Rows from block 3 of a small autoregressive pixel model, named by matrix and row number. Rows with one number belong to one neuron. Each number is 128 + 24 x the weight over its row's rms, rounded and kept within 0 to 255. All counts start at 0. Numbers have three digits each. After the name is the row's rms in percent of the matrix's.
After each neuron's rows are labels from the 100 images, of 14976, where the neuron reaches its highest value: "top examples" is what is common among them. Only what is clearly more common there than usual is listed. The data: rendered made-up planets.
# fc1: MLP up (model.blocks.3.mlp.fc1.weight, 768x192), inputs 0-95
# fc2: MLP down (model.blocks.3.mlp.fc2.weight, 192x768, transposed), outputs 0-95

fc1.245 113:129146112132110120160174096125102135166154082159149118142121135118143148121104167143119143082127192097173074131165075122136138137129123116086148117129112132139139143146147153151148146123098139128117072157152119194113127143085117122152127141116158128112097160150140133087148096129104135105
fc2.245 118:159141094135102161135122161123110143092159109154164161125125123153126129162119115133165120121111112127049171053133162137104130103123173118126133175123132154123112113152166118123130133119128141110118162118158110109106103108147154104172149121128074151071133129136155138120139130110138119093
top examples: crescent

fc1.126 111:114062119130142158114133163112114148107117144149120118130143113097146108132117112144160128112123160129163098076121169165141092150137130123143134098120119151112122136110127130137152133081106134109136118117109125144087150109160139159131144084161123144186097163130165092121163139141160154094
fc2.126 094:129129143188122122129125133123121172116124142143101102111142108142122128101082110108108127093122131140089141130150133120122093123160163128129113164073131120106145127159159109115113138094107150114121135115119122110109126115111112075152151165122141132164128063130142181124110107124114134126
top examples: polar caps

fc1.594 094:119107110127142166159161147120155155134114098116131132135117095113134181139134098100130141149089180182153139137123135113156058142095102150118169120151140144132146125159165136144129148112126130085132108166113140133102153116071103122116107104121129130143078092152154126098124130143156108117
fc2.594 093:136109125134106139182124110132141103154145091127113129116118162149176133146100085092192126094124073138089136117124080104108157137122108108119116124107137102131128150107134163139152161128127111116125109080126121186151129115143111119174141163124105132171137135135147147095123085130095151087
top examples: crescent

fc1.736 095:091119109121167164147107130144127116138141132126145100135141092137133135107100132125123123140106150106117060150131088146106115157143146103148184133114111162145100105092106106146136118112063125176159119166143094128139123105092140110115124119186112165085132100146090135078133142096150137130
fc2.736 096:132132160148178107090118138136155135183154089133140108128171117095118072100153139138107137173117108130084127126126150123151121116172166164145152117142131106153125093133119135149105132135104128112106140131134130161109141117102105117117125134114117144184109174118134106121132134067160131174
top examples: polar caps

fc1.561 102:120121136090108149146103150109169100116131140126102159161185083149137127129167060168144121150112110151131141093113110140129163150135131106148157106144115164164135088121173078139134098165111130119173126153135111156108131122119156117154039132138166127131171104140086086119095135130169144136
fc2.561 109:159130111133102156125101172073114127142157094129096142118119127092123118141107156129128134124126141119091153104102167127152168189131168115169132118120133136136146140124102066085159148092116139135133122143135114111102123090149172168112128084127101134123074134143119125132074151153146093090
top examples: full; cloud-covered world

fc1.462 114:135141117142153113115098089129133123118135064136124106195169128120149126164157069152152149157118121175123114148109086091081142141131127113173133129124151134093142113131100116104086140145137160117155133148182142150121149121134118097119151133129118113126099121131130100126095153048158141116
fc2.462 108:156113125173109138107095120135143157155152121103104142142104153149147090157125096125096107135133118101160097103140110146169167153164177126179111097128135118100150102124150127154136152108139139173124125173166119098124095118130134078122122159083146152159140180131126114124098128176118089096
top examples: polar caps; full; lava world

fc1.41 102:103140099108179117120123119123149132146088117147164168142136153123123153155149156147125122114117109154131105163145114129088158082122087105137162123098131077135153109141092123143080096083071127109156148095104130096117114179104139132104099104174133146100114102111108091115105142124136159139
fc2.41 104:148175158114110134141163145118153123131083133093122110132123109101116130099100130099142135099153118117148159115095124114148088135167118116158151140102147116144125138126143145112123183124146120192108128130121104133137118084112143093183108096131155095119107146130124176116144100141133131132
top examples: banded gas giant; full

fc1.535 096:181128090110134163106120157120173123102108112152125142143171114155077160115105168108181167139114135146144142123121111104131071104107130149086160113126143149078120103120141116138115094123137108122171143131135116122153157117069097098135103088174106108101139109097126088104127121108158154149
fc2.535 090:116125085095086133155141133119130178140157122103139142082120123124123152107114125170128106108157138156110175139120164140164123086132111161129132139127123145130145106118106097111149102109100126147114107106144154146071133128100089122149120138131138116065151136109085114104109123203114110142
top examples: polar caps; full; lava world

fc1.48 111:110109099083149177132142140118132124119124143129164131157128069147098140123123112146176126136119106138146082076090104118112116123121129131141135114102130126102140117120096100168155121174125120131177130100089128109086125118116146143116131123150121118157099097139126081090157114146140137117
fc2.48 115:142102150181108062130185170113133126123149155127109145086106136109094109108132145164098128111159166114103172146113083112143116139139154068100130169112119108138136111142137142133068130108131119149146110160095087098102126140129110096136186126097121146103131160123113136134128089124127133138
top examples: full; polar caps; banded gas giant

fc1.270 106:122127135133161136156119147093128129175151147159111104163123099135133114134170169111137148132117121114155090073100077131162112156124116103096159134141129170155126132152130113116155095136127081105159105197171107162156109106111123124159115143120158146117158145136122128103101086151127136140
fc2.270 106:114115088146143194103119148148135104157142145146145106109138115113084148150121122143101146133108163090104156139123123141111145154172178164136155117178119112108093125122114099100136100101120111164101091137132129077093127119179140127180114122134141130119127144149144102126104111147118131128
top examples: crescent

fc1.601 107:179168136127155092132085106160125123106163125146115133162158172122145139149160117175113158121096122124113130168140092146112119132091140147125139136104119139127123103119127133146118080090130132132121114150157088139098133171084108087128165118134137148097148113127146091135072123123125152137
fc2.601 099:115103153101111095160119146150138111118108124092142120115119069117121164096167110112126154090120164152086105100108113114146108158176100119159108115108121135114152175153112160108116150164165140122129125119098151159149120105140162122109093160116188100189146087124129140107113159158114152127
top examples: polar caps; full; cratered rock

fc1.158 091:111112074159077114171134106140114131162100126120133110157126112134108152165101126150091155128107174126143110179141151113168126109125108132166129090096117165088131114121144148128163102108130118084109125141151116180142107136102105165129130137130129148133120103143126085112094060151116128137
fc2.158 098:114118175134135103156139160100092137162160154120156117110141138104178127139134170174107104153103159090189113117159082151098137129135127131151127148151130126119112155122138105156118102142130105117138116146149127101126126104156160111087163160157142093100128153098115119152134164152134151129
top examples: rings

fc1.615 099:152096127157088132172135119115152155135143137130147100128114098098123154191106140186126144123112164103163168074145159138100102139123178121137123137155124131119127119094119151118149114128099130095128128139088097172149172143121112132139176114161114148113150091131135103104146112141132179118
fc2.615 104:128131152101131142074138131092141122084114110151149136098157110129111143108127106128142131132079085116139124076126179142094146150131167198130151128121141134091163128103144121106109161121145120145135118130110122134149132134137160102162092120134159115125162098110089134139107122131130114104
top examples: moons: zero

fc1.708 105:114091151118173120090093162117119106124182119124104114138165123122104122135168079161126126112077140137173073167101081129099145132155132124124166107112124104087099126123168096122113137156124093137143128168205091111125134134124119088184124107152150123133133127124083087115100140142156168136
fc2.708 112:137146101123109122131127118142087123129120116102211100150131141159087113125110165131099134149163151104062164116132122128152071154158182123152155143123121143147148096084107140101120167074124132149121114147114157146137142094075145116159108144147088142107082164120164145137126137089101117099
top examples: crescent

fc1.616 098:113146134131117116177106114104088135180111129110162150141088070155172134155159139159148131115120109112140084126145092122132123083189168139115150124120140095155186127102094156126128115138117106099145130118118126099147162118087158130113116146143138123158124102152159141102119122147134127109
fc2.616 094:090137124154186112127133170141075155135155126105129129116110134107150136133151134191133123097122127130120102096124135167139158086162077127100160115103146139101115087124172116164117103068102143081152140129136147140149148155115139152100095152130097103114128107130103113127107108150143110169
top examples: glowing rim

fc1.593 096:114118098124137153109107124102135133126175097132124127124122097105157150134128123239138126165118110141141108160126073131139104152136105137110143142144103119103121107135138136146111160143118142118105102181147092184135139092120131151135115148113167111136105072142115100109116138083142148089
fc2.593 109:141152144159196121137136154146128095129165125126141135160136153154120120151178160066104108106129091066084127121117156149064146102143147116177124183116124121134110146150231150103148137099146120153121131083130130121118095128092154098102119106142098140127173125132135128144141102151137128108
top examples: crescent

fc1.702 117:175155151120102100107074141141135126111136096112076119114153171119121141138187161158124144070121146145159122125119140101151148134195136089074165106125164149134188105170149138124091130133139139172106122152135103153086152118139127102130122149125152138161133150155090144105070121118137119141
fc2.702 124:149125108147155135130141128104173141154160171153164099122135123078165115105111096116135112168099155108122087143149102137129134090100128096153128111127125139165097113109145126145117124078131104113148216130119105146149127156073117108108077112155119141103144137153130149110159098163090135140
top examples: banded gas giant; full

fc1.613 095:118103149104134160144113140132102134113141104178142112179111100138162103159116117157132123123138146141142135118145100126147140089176133115132141123150154122139116143092100138147106085136131125164195090153140089157127134135126148097113106125149144111166117122156157086104065125125150163128
fc2.613 104:116183139149139113129142101183122115160100118110139131117118079115142103119091144106131142117159130116117182119141141140099099083093151149104121149134139107134100156140154127112133141120131118138124147115114140193131165106113117156099163134117135109092096127117158132107118165091172118133
top examples: crescent; cloud-covered world

fc1.298 101:104121152127148111140122169168155121138112123131131129125136111178108104127091164125113108099111160129176083116123144146154118139162103082094115115156119118134118119139154160145130106164154131181164106150131077131134111103099170134156114117127121146150152121111095143135118119105126187090
fc2.298 101:117128073142128149075110092148123113098119121096139094110131114130105100138149110119118131130135100136136151158131153135127150149085165138117169108152135117116117135117151149108105172118130147152096123135118133155140103119117084111142168184106147150121124124122123132115110087159145146117
top examples: rings; glowing rim

fc1.65 098:101087123105165088120121139105112113105113112145095135158182141106109141123155091109129127092109092148138092178104142126115158158146116096173140137109088116132134140130178114143125090144126090138137113130140124117097124187145117113150109122120140127125091125159100116119093125113107148111
fc2.65 110:121126114126136120095115111188157122144101093162149184141146104161161126147125151165137162115125149150101158154127094114155135100109169102106127113100166132135136140136114107127155117116141142110108135147080114143107180085100144176141117117138133131142139092120125132133150168123162120102
top examples: glowing rim; gibbous; ocean world

fc1.15 097:116123089182100128153124133111126090132139155111099174124165129161139143121163070130143117142067141158117158170159087133119122086178158133104143105115118143101139073172119142172113147146145140145143117144130110166105119175100114091159124140135099135132157132121120102123070159148144105099
fc2.15 101:181137168091157148109120124158131137147129076122131095131099135113126110158146202080133134103178115097141113087087175097125110134107097112124111112176137145142147127125145087098147120160150112144115131163084138144147123116114130154124170135123148115131100135124093166125119122116132144133
top examples: moons: zero; full

fc1.84 092:078126132117172156133146110141155164127092128101136099148112129143125147137123171111126155134140148131098110091113135066150103103164115117162118117126152099150148129138140153126087121127121147117148125116153128166106141091114135129121140147144132179106125119125153116097132119075139123133
fc2.84 103:114084116122132118097127130127127095089141121167116149081183135136124128116125132068118123103070119109095130091138144094092149163104128134128138123140125092101134148128138132111097098111113127136167143167120097097131100166153104100127109124131120115116138138167144112111149118144156093130
top examples: glowing rim; cracked ice world

fc1.766 129:140106083110113138103121116127143111166111088163144122126161118103171142172135156169125197169141118107121097166144028123110144132103121140144126096171137151117137121150083113151141160139080120121132115135143123126098138151092169125120119171156131126088103112128164111104129106110096119113
fc2.766 131:151143092138095181140152148110109159172129148110142167079116127097132148124123106116115114156150100161122127104115087125177141101126131118133132126141124140069154071094159166110159163083100128166130125143117133118127105099107168123103205195123127149152146166112132097111095121121145110107
top examples: polar caps; full; lava world

fc1.536 104:144112107116111164142148122117137172112102111187130105134109135139099176141143107167114152103094173117174139101151142108133151138113083118142127114135153187114144137139118155132122128094107135177118138104146148135140147116113174105099104161158098137152097164157113108107147153082094150120
fc2.536 101:171120144159131129163124116121113100134145118176113129131108077160108148135144171120096130129108110126108126122117110127132133082152138094131116090090143116125137150132079122130164127117126108100121096133155117179100136115125122129100177165094140150125149154128121142112117134187104132155
top examples: glowing rim; crescent; cracked ice world

fc1.291 106:131152103125140160133185158127140178145134084124101096139141125149137140134130088132186137129115156154167165125098136101124103154112135100145165133130142170131126110175145086171150120137117129124134112186149110145092150110130143084146096110126150127135130099134122068118124115085118110124
fc2.291 103:123156160132128139155105134088124096146096107149103092178133108107167134178104147151104130162127113109139143121140112125109135106147106156170129142123126117161119111105159149131119087142100130156144099119123119157130070130109169137138160113134130104155149130126140127149169097138078138122
top examples: crescent

fc1.579 088:158128134163126184111097110107190142095110127177127143126145124121101147134178158173153133135147131135088134098130084108126103125167142154163169096135138131115139128166123131116116143133146118141136148087115117138134132096133113109155076139138125112139091117125153139117071091122092089123
fc2.579 076:107153137122132126140111128114108117115154128096106107142109152126160150128100133115078112141119131136151142147142170156164174112117129155169126166116125166100131117154186147129113142126125131106114097161143127140107066117142161096085104161101168107119124123122104143135185150143139119088
top examples: full; polar caps; ocean world

fc1.623 101:137121109122146143117095162151154161120068108123152081114123110112094138161154167084119128088154153152147100128107144108177147120159125110132133087150127098134147146065188150115134152169133112111173129159156117135115151083112134146176123117136124129134107126160139118144106135138116151115
fc2.623 083:101123090148059123159152108118114116091144101166087184114141118124107127121162166101168119113094167122145133155116107123147119115107127181114114125152124118138118107155089140107107094089133121108132109166129118094129118152149116185097095113129115118117146108121123080145120161139124106171
top examples: full

fc1.303 093:117155133162086135127143116126130137137170144108087160120087095172115154121150125177109161111112163115110160137149147133120130120166133104118143113108116161102139098163153094143090159131093145113097099168173122167093161163098162131115081111141149182157076090127129134114109121168112112093
fc2.303 082:120134149115151134151120131081117108112130137142140116100124163121113110141108125109157120146101148104172102110111091127168136091125097186140148123179127117121103109123142086176131153156097110119120113145111146102229108132146133166135186108091097132119130144119119113130145154080136139140
top examples: banded gas giant